A small model that answers yes/no questions on an image's attributes, trained from scratch.
Training: adamw at rate 0.00074, 9200 steps, batches of 256.
Rows from block 4 of the fusion encoder, named by matrix and row number. Each number is 128 + 32 x the weight over its row's rms, rounded and kept within 0 to 255. All counts start at 0. Numbers have three digits each. After the name is the row's rms in percent of the matrix's.
# q: cross-attention query (fusion_encoder.blocks.4.cross_attn.q.weight, 320x320), inputs 214-319
q.177 102:168091052107105161095182135052133133081201148148150128169133192129158120117117075110104129154123104121098089093058075140117128108147079171112155070171137094075129162090110122176157122098128163108085162110131142141126101146089134080174137126143123070152094064117086128140131110125102121125146150172172144201139119083172
q.178 108:154126105123114147098162153093137122055163120159147150172126138150113126098141107130092106128185108152146091135109141122145095113159111061116120154124170094096162154096126134184099118097079163175079142185111097132172072158111089122157125170153142129127095083154152149151129145167119191147113152120173125116144147105123
q.179 107:125094130080145137157158154153111109123079162127154143098151079126091076135153179150135099107122123067180166125171128130146093178080178135116117099127082138206193118110140188092098129145110163114103131096127097133115153150092146103166104120059140066141124185167134091157196117121130137070069097134136053072123107080102
q.180 097:081133114083126088104076107147132133152158116101111138065172156113138120135150097189149101108083122139133111116148209134110111136068146178188162170104104157173099101189152160136080068125098163123145118162103118104149181160141181139082177066134156150092104121114110148097167136100110120134160129178118126125099151126186
q.181 094:098138135140134132085115154127178105153097184125121101066072110108181103117130106100135147154143076104120144133102178143129142174129150152196149156162142153124121134120121123148078134063092162127136185113085132135157134105167091113147148138142095116134105130138070101188137141095143137124130160136108090084117127131122
q.182 114:091114149104131077064135103111157111119154141121072098168147117140151137104038131119163147178099173137134043114131126118115055083140133107178123084181114185095163114129130097126103128054166103138151102181115147124124128129087198135148112106126084123087157143151077121096147108126147195209159177187064132190118142113162
q.183 101:116123079172043098127122122108088139140119142161142152121097107147210127095136112135112180170161150129167078124137095136149118108175078135062053138156140091072160093184099105129154109151081141139140095162130150135151071132062113102118131128146090164130115000096099078130164145124071100181183108121144134174131123090144
q.184 112:131143103110150134122168184098154163097125071148123120185143133119064106127148096074084064169143115108118132128034097092207136145178122090051079132109116172097186130089136127146145103167093158105106146177158148164178133152100149153189086174133153148132138085129144094183176115145093042150075118137215148144192124140128
q.185 111:073059155164125137109071096124087090108106093156075124062121068156156120165060160183175120102138147148130116095167130102089163120122125121167150166165136154118137151136115116144095185084173107113178117148076091114122136096157153112083162065147107114102146152124079152086133075085153136136118166140099109204161091114167
q.186 102:139132149148097100154134143090150092115092157139105130119091138097107111129115088176132092148119079157149161154133117155163101125164161141105097162107145117100116105096153143186160124092108150152082127138167125130095133088069156111134119204096132079129146089138193112185115085121131058136135113061178097147174142152120
q.187 105:098140142123090100108168086100135096125104110067095123098135139132108115131105122140146180140119147153113057132125110150099091107147122119170160188142118106115114134121163145136131087121146152142154107152115154147130131121190137103142105081152083101120149153103053149081131157094097193155120147134087159172123127122133
q.188 102:155114104058134127177124127131131130163104166171126123120148194114140150128185138099090171138143120073143108146098063137139183144087094121129058095070141197138116167117141125126162057110157181042114094185122179182076127109109108113098144108136117184144147119100115153103168128037105104095118088161081148119087112081126
q.189 108:149167097196110152136113162129128113141138152145164094170088140129152101104101163145088118149117063125131182146109086123117156173125131080128118106145156101145115074109082104147119148081061128172163168135152112134108128124164126130174174197135175103142153112147143096172154107167149068099060117112131133127157131128095
q.190 107:151117109182148109193140170119126074127134098129130120157112139150080054110134105106113054128155088152146162165147164119175159128124163122105154168106138095123113083096073106195173149113108116101147168144114088091163163121104095116114099157102155116184078072174151069201150127182119037169110125116187120120148135135150
q.191 121:050136176138146095175116095170136110129122099107139180088167123175060075180151166162133082118078188109131116150146185129158118153093157176101157213103112153130152163112151166149079106149137100131105096144101114126133151137138138110094119070080173174131152154140147145071131126122098176121136167138135101161107109134065
q.192 094:124192085123125175123158185093131055101135175152083138079183102120155172115100160163164197162120073116041129151118129112133084149145084101121106137145165026167142141131125139120128176100118111141166085170201105091126128119108176083124152127083197104094156120142141136110114118125112079166109161176095106131119083123131
q.193 102:147155105108135097098131151089131135126104145084106116098070200106136116175138063089139138085134123092205167132127104175095191134157142125120086113158083118126096153142126079108139088145053180122155137119110160077126122117154115141112128174154111130157088096159142111164090144140143137114069145141135140168137139103144
q.194 098:127135108173184155132116136113098187110151142092101125160178197131103112100105153106125169070106167092073131076096091138118109155115088126139102125172119110137132131111131082083153130151099084118102116122186122179149091127104148148149076162142145120085126141147141104162122076167092060182109109135114127149114147098127
q.195 093:195108121158133182127082088136143091113122141169087127104119069144135125123094121097131149120108103138136153097186162085151073106111149169142117121132186113130130065136140107109114187157141148179118123141105075140085094051122118134108138161131146108136139163135096131140122121055072122107149117106125133123137137167117
q.196 095:111145158110107175114168128158105120089149144095144132141192111128163161129183118111101127146125163081150091093086121160113097087097084174184151106102074166169160036155187185157098077142134093042128076166179171151098118099132144121114116166113079089098127154112080129084141089138074096147128130131118132106144135120096
q.197 089:128189170146148099150066101112132123141168170113125104103156078092099091168132129135129117132103178176187077183134071098113128162116145144094153156131107101092111119105154155145109134116103165100132141131084108146149187099101093172139173071112064173126157255168123097127150106107130155103126072093157154120106149145149
q.198 098:082112108146120113121135143050127124095108129089115115088125064121134129126121107129138107115120155161119080162085155105117166137121134131105142114084162104100113170105096103171154124114127095175104132164101143141122128064151107128192131106090154127159185117155070150174099122109122094135144171100125128107138074111156
q.199 112:139082129137122110075104180123101169080150133148071142117087149164189128101063117148224177157167117122140135111149119070123150138199124095101139140201155099094129132158092095111118139078105110178201092116129095105105095155128130045149100142140168114119091157121081146162097073088178113137100144089128122159064116142149
q.200 102:155110150127152078094163097042186162119107114121138118095088129111143148087101125136175102119181121165184131128084106141100178103175188165155088178169120120126090139149120113123170098104145087137146134131144149119111108175145129122142054131149126107143155123164156118190149150075128139123133118106203093175090135176122
q.201 108:096104126179125085136148178090130108114153144181138097111107154115153128079069123121161141171183107144093130102116137155087135086141092097136112139176184071096086139114053104135114136098125115147197116127143118106160098099115051116124118131154089109115073163121123096180172076095147129067114134129160160148137149181189
q.202 105:150140159153121123128033150188119164089079129128087105102046139093165170128092135097137172086176156129162129108143165135073106137166146087163116114192153148118102160180100120087156112167156174137167130077105128153134159138101125108115167168177086128129056142172104155141136119124112182163105094095125106147140123137197
q.203 111:072111085214065089137109148142158143096093132143089108027098076155147081137090126155145105149129115151097150170133196104091122110152129106157204139161149120125109154193147128156114190092137120095167108130101136098080137129093117143098150135142149137137178123111096144140123068088143132142100147123109084183128148162197
q.204 103:150099093174130120115154153077165099134061150201115107082125137085127121075097136111166129149124123141113169124104102071104118115155147122175073170228159097118180168106075126090140185131149133138211146102130120142032143090146144135154132170114085110133108097184099131106084109134156083123103200112124128151127109118157
q.205 096:151114084155111085129131101126143120102154158156132102175144117095123106104119170136185162099159105120142158102102124117083085091123126106114149150188115104112151131157046120163075144084107115132191165136156115074121161134167115119135127139135129153126094185048115131149132115115162174115087147164111162093130102111142
q.206 110:159128118110139141112136157097137141087098134165111156172070134098104136070127078152157116096170063160118123132127089115136147136158070069138101178171129104095064161155115063144123170097138123179168152153134178117147094152145117087193097180170112131115128118136090173193107090130167134096152103132143161146154102142167
q.207 094:127114134104130110122161174084154148156124152132122123104109102074107097078107081154178126147107158117170153170140095135146114102092092139168210107148123117100136148140079099109092112084145082134167089139128125146139096157186175109092100071146123128176168126090108180119065122131158160121073215135133187140129124117089
q.208 089:105115109159126025127106102119138139168066143107143087167135081159146190114179128109131099145200091121176125118127170155204163105154122150166112167119172131143100170139116134176114112122165045133089089161104174146177150206109097120143109123167121120091168088094109121124081121154144173095186088104116109100140124071135
q.209 098:131139158166090107147054118184078120129151130086139136104140155142143106169095124133157178069124149170191119048160138095129096095133148135196130119080108110171152180171125088126174132122073126141116111070114157119170161130145148121085180141115128195141071138131154120133137159084096134118150110117138100158096139142123
q.210 094:118073104167144101118101192105128119107134120162125145129119118157138125123090155125133112091088123111168159171148181135153168148162104108166145187116117090132142169112118162123118127111104067094109132177050129056167096122204112120118068117115111092162139170098061122149124074061108141132133167183142147139133177147164
q.211 095:067173145121196107186103154212166085169138076115169156103127113126178128143180109178114136049101152077109205122160102099105096139156129066106181122109097146143133089128092185090160117150122145148120153088191084119093154121148099112103143123146164120130112170120130095111113138109110132141110088141113060107138169128168
q.212 106:148146077124123130087134123056166155087106122159115132158066151113131126094092112112128130163094072126120107133078143129180173116165126114127126181114102124091096147156093101132145148131067153093115122131122166141160078133104111104139156151143134125120129092094104129244050139081132092119142153132195105163132168117097
q.213 099:156155150136148095092126123157168072129181181156148130117142123175101180125113110136128130121131120100103095128191142054142082147092126121161201143092136106141156084051158097172130180115195176180126108151118107149110144114116126170122144103092095090133115095131114137074151113108149144137139185169127096112164090140114
q.214 109:142105090153165114148171120072125118155113133117150093189087136129131123056117074110130097126163112124083122072087075149158156147134180145117092150135185092103180110118101087092154137142120106119132100146164103130144087132113090132143145214127144086125071123163097159213090124165142066162105150111159141118196098135107
q.215 100:042172171100091133148092084177100170156166155089128172070132154169150117197147120113088092080158169083121123100211105172176103115131166119159181122139161155147140059101173105169103129123144103097156100106086108189128153105109141165110147131135152169085163167155192117078184087108087166153157143144129068137123094097122
q.216 114:117142132093144153165159089204121168178132113103158198164135030146104125110156168136102104167093102092062114140117115169145149146070149186116087150074114162153152103090159159157082094186159088096096166175112086155096086113087159151146122069121129090117124067090080145071114133125063111168121135167086152081146113100093
q.217 092:107137185131105125116092155089131173184132147145134148174161149155114144070095115087132126117076127111122075121101095142158202165135100142103115160074092176172176164063157138119112110189114173110119168152186202183135083134091142063130118142125142086122143078108137198147062178187096089158156087147211098127135119152137
q.218 101:139096097150147175121126115163099127127162117120178178208140123145075062182127179149089084105111145111154102148138083142120087182093114148159142121136123195157140111100134128155127145161159114119147135148187171126090152109118136169113136178136164133098124123153145094110095195164123107161162079154133134097142136159095
q.219 103:129121075173143127099081149068110125053113203146100115131121093132141116078118102073137108144113127172105158124145101148146132106185104080127135100155150125119098144176114110110116131148145107164151105125167090102039121122111131066131136129131102108147083138129087140149079086105196057191151194160095121153160126124156
q.220 090:168118131108147193182100135156156116155170150151133112141119179113072157056111139121056123119090135120172081153176133071144113159115133105144086115181078142141100115159085065097131126141015146156090132135219098119153116161117119158131120140111166186068091098107109069076157101141145135083134092173175140124152113096080
q.221 085:124152077168106097087128145087146142119126107167133108154135157113122193138139168145170098073156105103135116150082151120168112147040121152143071138144130127126066151108173116125127145166132189072118189091122078071109052124074087125148169117126207166132068172138083141172119122138086064144121160169142147108168117174098
q.222 089:080126140102186114196089090127120169097164096066120124128092139143059137107134191131187115072137112116141188134069104132121115109133135109159152091062118127136156112181117119092108118145109102121141175143114162157133156096110076136162159092156102111111123181138114109068180140156166113121127106083143125158134078179093
q.223 096:091114128105159078145109175112020128109127145107063095063115117163175143185100127186117155172099147165133149121175134087150131156149112104162108121181091142154136149179094146124128098160166089145151130047077144097106119165078097107114113123180139135096174147134165126118120150108123185123193145086119122159125127069123
q.224 091:098134126061088101168148092152131124180096072106131177109227081139116101129184152111099106142144119183122153141141134173153125076050122101168163094146087173091159177127131152136133097078132159085120111138071171089120080128147154152131165069084107132157181144115168186138111080174077107117092117089111133178126138131165
q.225 087:142131158083163132116124178122115094178152157154124126180079168141105105116094101138175135139173107113125121116110186099114079113177091095088219099144106041181116149123133138086090159110127104119115117167132078154143169096100125112126135154146151135110109162145157084095120147142125090140127148130141108139195152093093
q.226 103:154142117103132143106189074077142149150112195205067094186138119151164185078080123158169222092147098118106123102075104146082164108154117174143142078148160128126065120159090110114163132079164138126175077155159104139136123164115135115116103106137101166123177111172101155122104113111145181097165164187091192163126124101117
q.227 097:205162098106127169108146122148091121114151118167178164169112183067178138115106133085131145087127098125089086142109084081153159170141137089121081063150140110165156179110148045119157125139081115170116127098144109137159152156124130167144135165122164066131099136150111105133048084138147142151100099137170126170129115119121
q.228 093:124141087184079105145094113147142115144063195105136119087141089151145095148176165112178111123118109071173131117175123120158143104062115163148133145116071117086122172131128136124132098113105143103101114145126091094128156131124165158077121119186126150132044139086123106090126160159118131095172077129098079151092143157070
q.229 095:144096141139093161121109128098179113131117128157109159150097141061116164097104120105163110113126135083085082129164146138098124129105143088068112114151140165158070098169095130124138119084159138129129105096177139151086093171187176097147128076121092088084162102119105072105136133112103112093161156187105141180096116120080
q.230 122:186111095091113115128137089131128138144128137127173117167120133154107167124156136096170195089178107079117126032146115135126119081108078153114115108132134134146110107090116058116169103122090164068103191109151091119075109179140132112124103155172128159093101124121123125101131170129087150098186119115127182125140152141116
q.231 103:107142182134149148129157115149190117079152115158143162130085128190138092193102123129129096133121152144092163182123112131098051133142126113177132180145207139125152130176129136152050125137153145140066126098129162154148161127169121145124130014129120125114162137124130115090133109129134101153035127187107084112111184109144
q.232 092:163155133144118099112152164124139133137099178133170113188122120163137164072099065089202156188131122110106089071124076150098119139088074112148073085122136039138093137136133080117227117103105095109142126136148184187151123144146143094116110147128141176113103183137060139167115207077172179101115093124138158184170177150096
q.233 097:112096072125140163148097086126075135116052148092071121173137138171137179163151103137164130137142060094149128076128078146105167092132113177125136086088128097074094119118155088122175137063156133128158101167114112139139137096161153130147116145141137187111102115182142155105098105094124174151169120109066139165077081170140
q.234 094:164170064070105112148127163121143095145141149185130066154113087053130120120135132116105121102095123139113098142059190151128074130130120143125055179140083162119167130095106075116145145129142086124132119176082177155109114188094148182123036104099121101098128124104136150159134173069088087138102124058166166138139151211106
q.235 109:111084127160137077088155144148066168073139168183154123174133175100131156107069090107144152109156092139133097138092106122140135111146125114115107059129187037172150102124173112100169136081121103109194154170157163099136134108110087082151136129119142113115111167144152145081091102107138132151116119118158148151137116088117
q.236 092:156076085123177137118197101152179085121161105194098142148073126119099124077170176090114173138127094156080147059096085090128155098108065117122128095105166087199089062110113144181148104101151119095126143149146136103148090165069164142124107187134146091092117147175170112136104109129178158180160136133145160085138109145100
q.237 092:109148161187163150178055149181105147100133132133121141183132132083094187140104080060145179133186162108125144104188096053118134059124122159164118129158142122140122101145116113097167048112123116096139164128122153127140168154170125119143140102131084148082192110086095101087168123136099182132160191134132076116090103145124
q.238 096:111087116129105134141127156139136114161116088113147134066148102160143128142197178095086118139126123128112149195139179147124091110090176179105119189151071136113140118142156160157118090175119096130096102164058106193086103153073085146163094111160134113135159091133098145185160164094130066160136132136143133130145160105111
q.239 098:141165074138092154207187125136154141140105156124181101170134134111115133140130149130117149146199116094151101113129125136140141122076133092120141120065136051180105115121154076155125147181102130087116139057101092163137095144158172101078053105116139162184115171159112153087093150131115162119153116128101169122080084132133
q.240 106:134154083103126135114131089109188187141161155112123140131151148054107197110188159085126150137123159104115109125167168195091146122078135116150099144130066139115100121151099126089155083182111105110080145106118187154157121135176115115120139085082113132076156101128178130157103229136075122139147129137143182110126140115115
q.241 092:112134121129074200135166195094174120090146085124096089097155067084122136064127169095164125083113136160148093119126155157171126178155153073145098151112099100120125086167087178156162163069164173123126113129120153185096103080142137109164118109154122085104128095154106086142058167097133151124109164119112114112150158162071
q.242 088:158145167106145175145114130093110139127145076108152162163148151115065114172139143146142158135103174082119085132106152164158118141104161106116084104110096176238110133155111159156109109162111151143129098053142117172148200099136156109190090174109104099155132134129154156122132164150113094170058127073139140108115185137104
q.243 104:073139147131154090132120143128167134116146122168166127070166124157097098164176182107086097171142144120140182146165122192124173103101164196166168151104133151115105152142128181155142066165160142132091154137058152127200188144137105166130181121173083109101104125085114155121157175114121121106122094140108053138153171170112
q.244 095:168138143178151100115115171103173155097111096067103139135111056149109077121175106121084129115123159158132090103115181151135106161090158097134130163131085122109128126112129120131200125109168129152142135124078123152168088188098151091210086133082139098096204117144149145108114134065137109136160174112171153115051133119137
q.245 097:142120150148130156097117130095161077164104153158115092183065108144145134087073085154182147107110138077110128107097109114174114092140097116128071140153133100113128052134133111086143123098177065143133126104120146109042139168094114092175159178076092162136108143155123101138131125111122118155153170147094147138120116075156
q.246 091:127063097206125149099075145073130082154144119138106096149084143153135148103174088128171126131132097140078185098134129117172100127169150108145150104159136151093093093113090095167134132159121122117141146152152119115093094118163124155143146117114162044102100063126157081215158150125148152113111161098115132102133195136149
q.247 105:078094094131063043142088084176097091161088130111104146142117123162131114162173157108139153159109140113132130138197132138107177109061089208149098092087156166115127149113109183121111129115132141091110137125124114143135174142168110123134179121124104131105095169133120139150136158096129141080118107134115126109095156102130
q.248 100:110071075159133119119131132144148177150133124112157105166145190147095153126178108096137166141155126112084107040167134203080133091159135107116155132128177117096126076136090111189181070127158108113146097077096133150125101163172159090137128106153098153088126096137168161144192107144123104148191091087148156104169171084106
q.249 105:164113107105116126121149110145161147168129122166102118151094182153140170075121104120120110085110097126146121089112171110137151129166113103117117085160148121107135094129101074089142139082159109064148066149116143126095110086105182141216113098107096089094139160151128119124101154090134129169152144126180164098154095137142
q.250 098:089176168101120086118130118131049143066174162174127146147132128090239141095111145187156103111112135097166103157129116115121164133126099110114095108144132091200099155058061157139138127107093146127120127074132101155170137089101102132118177163116160133182106125187110115078137112176163122076058101135185152150127194166140
q.251 101:110119093145105106145160132158079084099098139073119134051165124175104146137120128179120114158115139110194151114138126202122127137065077177136178132135096168101102125134094126180110119116139042072115125177087102124148134169185119133094127051124070194130153159053103171079125127120085165135186133145119173116123122078162
q.252 099:195118069157108116081132140152108142155129162172149116134102128138046150123118064116157198133144100068106061065165156094150154099160144133166150096129108104136132096145123073069159197110150124154157161134166110126070104151102192093194115161150134098091150142155107128121119060162141106144111134132144124127098103120162
q.253 095:154168132147116113093154158132081137155090118129079097087151161091174117173089074157139102132126152144118116137113063101139127121160145112152057180116142099100152145146130077077166141113124111165103090141082138146150141130088107141160175168137175116192127158124126162099125102117176109146120087141186166162131159208138
q.254 101:161132102127152133097140124131171186146166136123172157179178133140122141104114097115119228093130127143099106139087099149150125116142107140126121122109157176197119090137135131118151162138132155107087133098142095147141114154092131159212085120137145108118099127134122168125123165157093137076149107178184167111144128106103
q.255 108:098130137120123130108129134080125131138109116100147170129172098099056091084134181150160090126112201137120127176118151184172086173127141129138100171110030198139168144091096176171088124170123167082119115120131134165126118161172136182137078082132124106146096107119163178166150136097084111148141130147107141097108149136098
q.256 098:121112136091121127152125120111133116164158103183108105133058132156151070130086083121158122161161105137161140171132176084124131169123144140170156111195139153150128166153118148112121175158129053101136095134148106128161143108115126123178186150141127116149120090139144120094205069167099175147087130117053061116130149168143
q.257 104:151174127112097144133100070145042124153114106075138130142136175131133129095153129099158190156138153095147148066103110157131136136078126149126117058148085157138061141124195158089175131138155156120162151138097251111148147135128033133069113049172089147100103048133127145124129133148129124148153086182095110135094118085127
q.258 111:081146104101065097179131144153102118155126117090140156155159111185128088156132195110164112137094129087121101130137158168138144094100137160144129118113088187115142122118185168109126123179115114150162140028133171151141152129127128084080190085158136104114147074162132147098126116158085167108152109153077119132145132145095
q.259 105:134078193122083093082069141132086135105116104134123092099140115146182116179121123224168075134184135218201138174176174110130082160167145137127155184153161140141107128083161111075105142094140165133158089122127118079101197087119141113131161183169156133143149117162136053148163072076177102130088160122139092179088123073152
q.260 103:137133144157159164179083187117100099163114146103106183079111074079122105114148185139154124099102123128088171178113165106158113158091165089128156089112142157114142108120120137137089171167137186044134091121178087159088163089076106157192170179125117114139113117154172081129145153137151096157082169100135074164105162090125
q.261 101:150160076127141148097141155104109165221168123111147156130109137118105159074122126157125168156084150081108158103148119163101097114132088096087108123172124125170153170159128092105144130086205170129130150104099153171134075137144097151117135083126103135135144145074124097148141150140117149041153122154138103088158055129079
q.262 105:126159218140095112081132114136141106068114135145134076124099148173163088129124126194171083148128136114172167145163122140159136145165101142121134157148167143146122153129064089108102185081125146132174115145166154063120146113090183126099155130146154131178112149155156149099175085107127097152115108106143102187085094129190
q.263 096:118156097058143124095103137130068140171151127105105133057143156115165194174141162152141127133158054089089115108166136157121107067151098141196135154109147114109116172155129145158162171116183189162141143079075159122164132115164122118082138120146090177116093150101104095077146121169121116162187130137121111128177135085105
q.264 095:061147156167152131126105139182134105109134091110165128114118126130122109204168169197084134069104083126115123099134153151094138162121210142174149153118119155123141181077153117089095113147133130103142115086098118106100119091071163132143152113109109122124130122170135101100140172105210121138106114082122064081210128134121
q.265 104:074119131126114152140078143214091079159094161056120130115140191129119107138155153114121148186145147104163139093171189106100193150139154140104083131187105166145109160091148143110117145160131140118167167080147124129158137106123132168119185138146093136110162146126116134015185164124118149156102078105062120153135109089160
q.266 102:133153131130096112095127153126081174150140122126088089120122163150177138100141131133092168173168154143142113083131090145122104074107164128137074134128100107141044175175147101130191164136136143091152097136129178170175118151131070118142208095161065194152123057115101124122090151140115161103162103168045160129147163085170
q.267 108:170113096138098168135149156142124093127164161093170169135139145079079166123129124064112096075087099141081126159121158104110083146148159097120179109110115141111213102096067179153116124189113094112070124099145109171087073092098149167122101133086089052124139112158172132106062209114104112085056144141136113090152065097101
q.268 094:104111122100158119133128131141147128166103080097168129112140131124153122101152137081105131158059149085120149126180088122145124162107211113113099082103111145155116099168111146075147130138207175140123135125072168210154074150167130128078181124133084150118129164103158091082136156135121097130112113149092163152131134064131
q.269 095:074124155097099162132137061203110090083143121139167050063122096142073095130083103087166056129156132128192141128142148150140150114153094177106132122152119181114092100179143159085119129115115173093189107183099123129180140118172141099112118132106068147157120147102119181140107099152192128096164190111134032161100123138149
q.270 104:171093174174138118175091129117124162122181112151091127065099126079162067169096096153155140098160125190080091104111188113121127095134124140125178143157143050079084085138109073146088162104188157140059115169071118108084079121114150083179148141126145092120136114153088113132140098077161117162134127118069156134166141180148
q.271 108:146165060139147133176121113170158103103159149118167187133190156154069114126140122123078119118109157110099134096127130172181122159066126106084153148060125109158158141093169137137135082161092155163124186075144142152136090161097117166088074158073120105104133098119135148116118175157109134072151052182100089038178123119060
q.272 100:083112134158185105134096100154112130099090114149117095085090090201124118146095058183166098125195154164147166120152113075145101052121131170137138157120186096096124136091111060115164172093115185158128108143069138030135147140098172077116105136144153143116083142120138117172177073123109110157145145119143126134115125096164
q.273 105:107117110111143197178175144124154086121097156155182182172151178139086154144173176099094075105079122129076128184109094148162110162128159097117124115115017150196175094111107149109077074213146143114116147150151115162097093106116134161146100120094077092157184141115106136150091150148100146123156059157207109059065173119052
q.274 112:093156130123197127162223109163132117091120101091168166155154143104075153163197192083112139123077151105131112144113130111111149115088118111115123170131087135106175126081110165167120096206073170128097128129123132201137143136120127143092097113080097079127144145127196174074143158169067094075128109195165098091126103093060
q.275 102:165141090070098112097131123097136203159123112155081134084086130090156164132093063126163187156126166127144068080184117146088153082130113103137122102146145154107080127137130109105126128086131120128161095114130152090081132137152105130114125108148032116093116058121142136170085126088162161137142081170108176171137100111156
q.276 109:136139049160112177143145153129176133083130137077105148129149141148099160135133131148070149078089121143099074143130129114160089122130121132088142138077130095095152084107161132183182144136214153121107124095072074110135125142199107148122100135122122104164153073103141132141174161121109088128063133170137088060174062104097
q.277 103:123129071131132182153117109126132105121127091101123184126141094061082115120127209081092089061140144101082178160091104108147091149142159118102166116173149094121124090093162217133126126155085100121074141071137128110169098154080126132181113126103143062148131128174101068105132142212104107152089132098118169071174115096124
q.278 100:153142055124075136177142113143199154084127131052098153151153129078180113109177099095119160097068147140080171076151126148151092095119167135095125134095117093109138159136132167154160127159099135121160158077081175133201141137126057154125136142142113140123064075108105110080188186173167137196116054161127092097173123070097
q.279 099:158104128126124100078154117134137111070070151165138107104075092167123115131076078171178103161156146072200104190150167125148146131138128155131114122098125122133111144105105053152167083123113116113120122157179099120125187113095103161106185158098175108108126184139137096142090126110154130076152152156142157149101150186143
q.280 110:115104186093107119102078116166074096122100135170110120096135102153161169122124132123154166142111159143180119087170068094035152096140164141147126098198102142133093123121122132110093138128168115130156099132140180087105157137111135100128186161168176182130127159132106201066178114099113179129142164134137138180055129159133
q.281 105:200135107151141124098147131057194153127155143160099111162127138130135177091127056162125127122138122093111129134138172108098108075151069102119142132075130165147116121127087116141133129062139149119093111164084090132154070167122126056120052090138136130119116075116181112151107095103185123073109120147151146148164157154170
q.282 113:110166125131171040137052094180107138102084175079110139109153132175080137174115147190144129142141108170212073111137163139134158121146110163128129134106153109134113158075165126139113148150120054128119122130088105032108174161147132124112130134137180158129134109113132085143164033123145140146147145084144133145074152116127
q.283 107:125126098120090122105150072105149166179122160114057109145164121111136139050120100122142190124105141118061118072104107125118091108171074162149097110143143058136118078168133136122095122147213140103166088091060156133111066168111076099156145096115148146134180074107073052163116146138151151149140142130057101201156098103136
q.284 105:169122154168122056095077147107181142158095082165102119120105141195091128130116056117125164144179146127233125155108098123088151058116112134115119147142190120147089115136087079125123128078067085114104103168096117068146090156153151093117139147164148177096126171131152145176125123098150087100138102117127124180101160156121
q.285 092:115102151146191136151129174159160148139102125067118139083157071112115105173078165139118137081139134086099092126117150147156064144126161129114124236115058114093131118125075119140107214119106109146123110164134150085124082141110088145121133171096163080174131133156178109127072135133136101140126097109128108102141184204105
q.286 100:057119181136092086114139136170084073131144134075117138111105111117118083108088168121101052153127146135147188140093148095150130155122169129101150106158150150100106097125118130168119150169077173145138112090159139139140184125129130128135197150105131133153124098140057147095118090122163108176099162104072090118109133151146
q.287 105:122086071146156150138144189140153181099150106083145123131117170139073119153155085170149156074139116172155100123114133146126125088150095117068112143102220116120138123111136109163157125148137144161140150139074047089120100177094094128131086152157163121076116135094171112175130113101104106160134135092154078160121142108166
q.288 092:158115104127162154155051150176150118151181147130179127090116168084086141199078128148133154046173189120168118092152108098167120124160195099173139132089155153170089174114154146084144134102088100131110107140129044138153147114134092149111090114112122141114106145123072125176134100110119141112088085124156167128113149074151
q.289 107:103128116085141105134147186191151099105176155090129157208189100131086126184125175099083078132131151122137173186071131128186166149094198131148189125133104134195142147116078157157068145159123181166085157120168127151180176104089122182096138134072091130146084168144126091115131149161122101137114090094133125131132183109165
q.290 100:105110053144138122153163073118136118149162095091138158139163174099102166087146109111092133109157174108150120141119131169057150163053079131130121149119097142128078114187114189129124114150161143133067186128072144174132104099150116174109162103100017121153088113065149171114146176121151095132232078113115104128144108091100
q.291 109:155151132120198147149138169149174120172141105172141177128137124125107111120138139158149128096109077114118105156169188128162146131119152178110150123136065158129115086125096134135141097120105142141057143131087109151103128089112116174144128162097223162138104166147145115149098125117124072082093109134193131091106161086142
q.292 090:170143135155115149140157167123154134147119091173052103118106110175140150109087142183114112144077122144114088055194174091171061192134121059166198102145155085129147129111163206141114127107121081163086079135133050057120178109079150119145162093174104126188111120163131135083135096073143076076135149127128096191153148074101
q.293 117:108111136140054099135161152125141163102121138157043119129110072163156124120093115063197138214143091155104145113085129083090104136201082112177126092175119093106102137155116110078157165084128135135177042140170152064144155116157119077152179118126141115135178099144092139163141104082151154175183194128117132193130069132184
q.294 098:120143204171166123140171182172110092136143186142108081133124182156153103172087161108139079129114084173110139097165146101134088135167105103137145108165170155155171106137078156122140142082105073082164115095185087058135133152141167111186142162116171060152142096172145150106171148103166093141152173108134073136119131134110
q.295 090:153161125086115117105151138100144078069125110147157196123155159101124127084163085105164157150171123143061121104116141133117157159136092158124133134159160137142150094159092109111108155078142191104110177086095161127122174089158077082109105131163052082088170167138163144147163136173146166182128160117100147133121167212149
q.296 094:140114112111093121109087115102079088136159110135118072181132147115154163122088112131138067149122127123122101101108068181110163105133110174185110197123129118179137075122105130072135176152140145124138176066125143123074110125219115089111143107137109101084133088117110164146112132185123164133124135150165128122060102135153
q.297 100:126082129141139156139103176135116110108071113116103070114095114161157055136098188137197056086092067129101135147109145139112143157118180118191163093173129111066146101137112081129111131069099151144101046153154095053076154118131106078116122157118119159146161084172122114173139076094153109137162184106130117135127158144162
q.298 091:150120123158125127139102150105144105121109107182178140082143086156097117135083152146110108034089110192147104211146186099149155146176122138110161179142083087143124144123175096108129163113129103110086143143074056159117160147105109126066184108145150131121116151130130166191195124113136126140119137118094144139057125133110
q.299 104:200109070100142139115105156102153096107174126103187182181194099078075173122142136121076130141156145127095104087124062147106147071101102131146157135107149165138098169142128108140093089166108143103114160107136170161150104170160125165120083089077113088119153131108128131145141188139063121113132116150139135053159123104061
q.300 103:184177130123062055165141098103098127106120140132085060168153122149108113103094134113144131129181127101128174100143112112137121116160106180123074141209149116093070095174123134100118146091160127149147144144135139139114066105162179068122140133172091071107157080099097178151132085117163137151146109146112103132110062121142
q.301 110:086103177180139073121127135122096046101129142199123095160109151079112102126114088132164148110166108100160172121116090078132161124145135082154181126154217102068127146152095126114098158114089134153148102116132125120129174057134187087116129159181167089137069143129107101174149105122167109133109120161124072153132098130109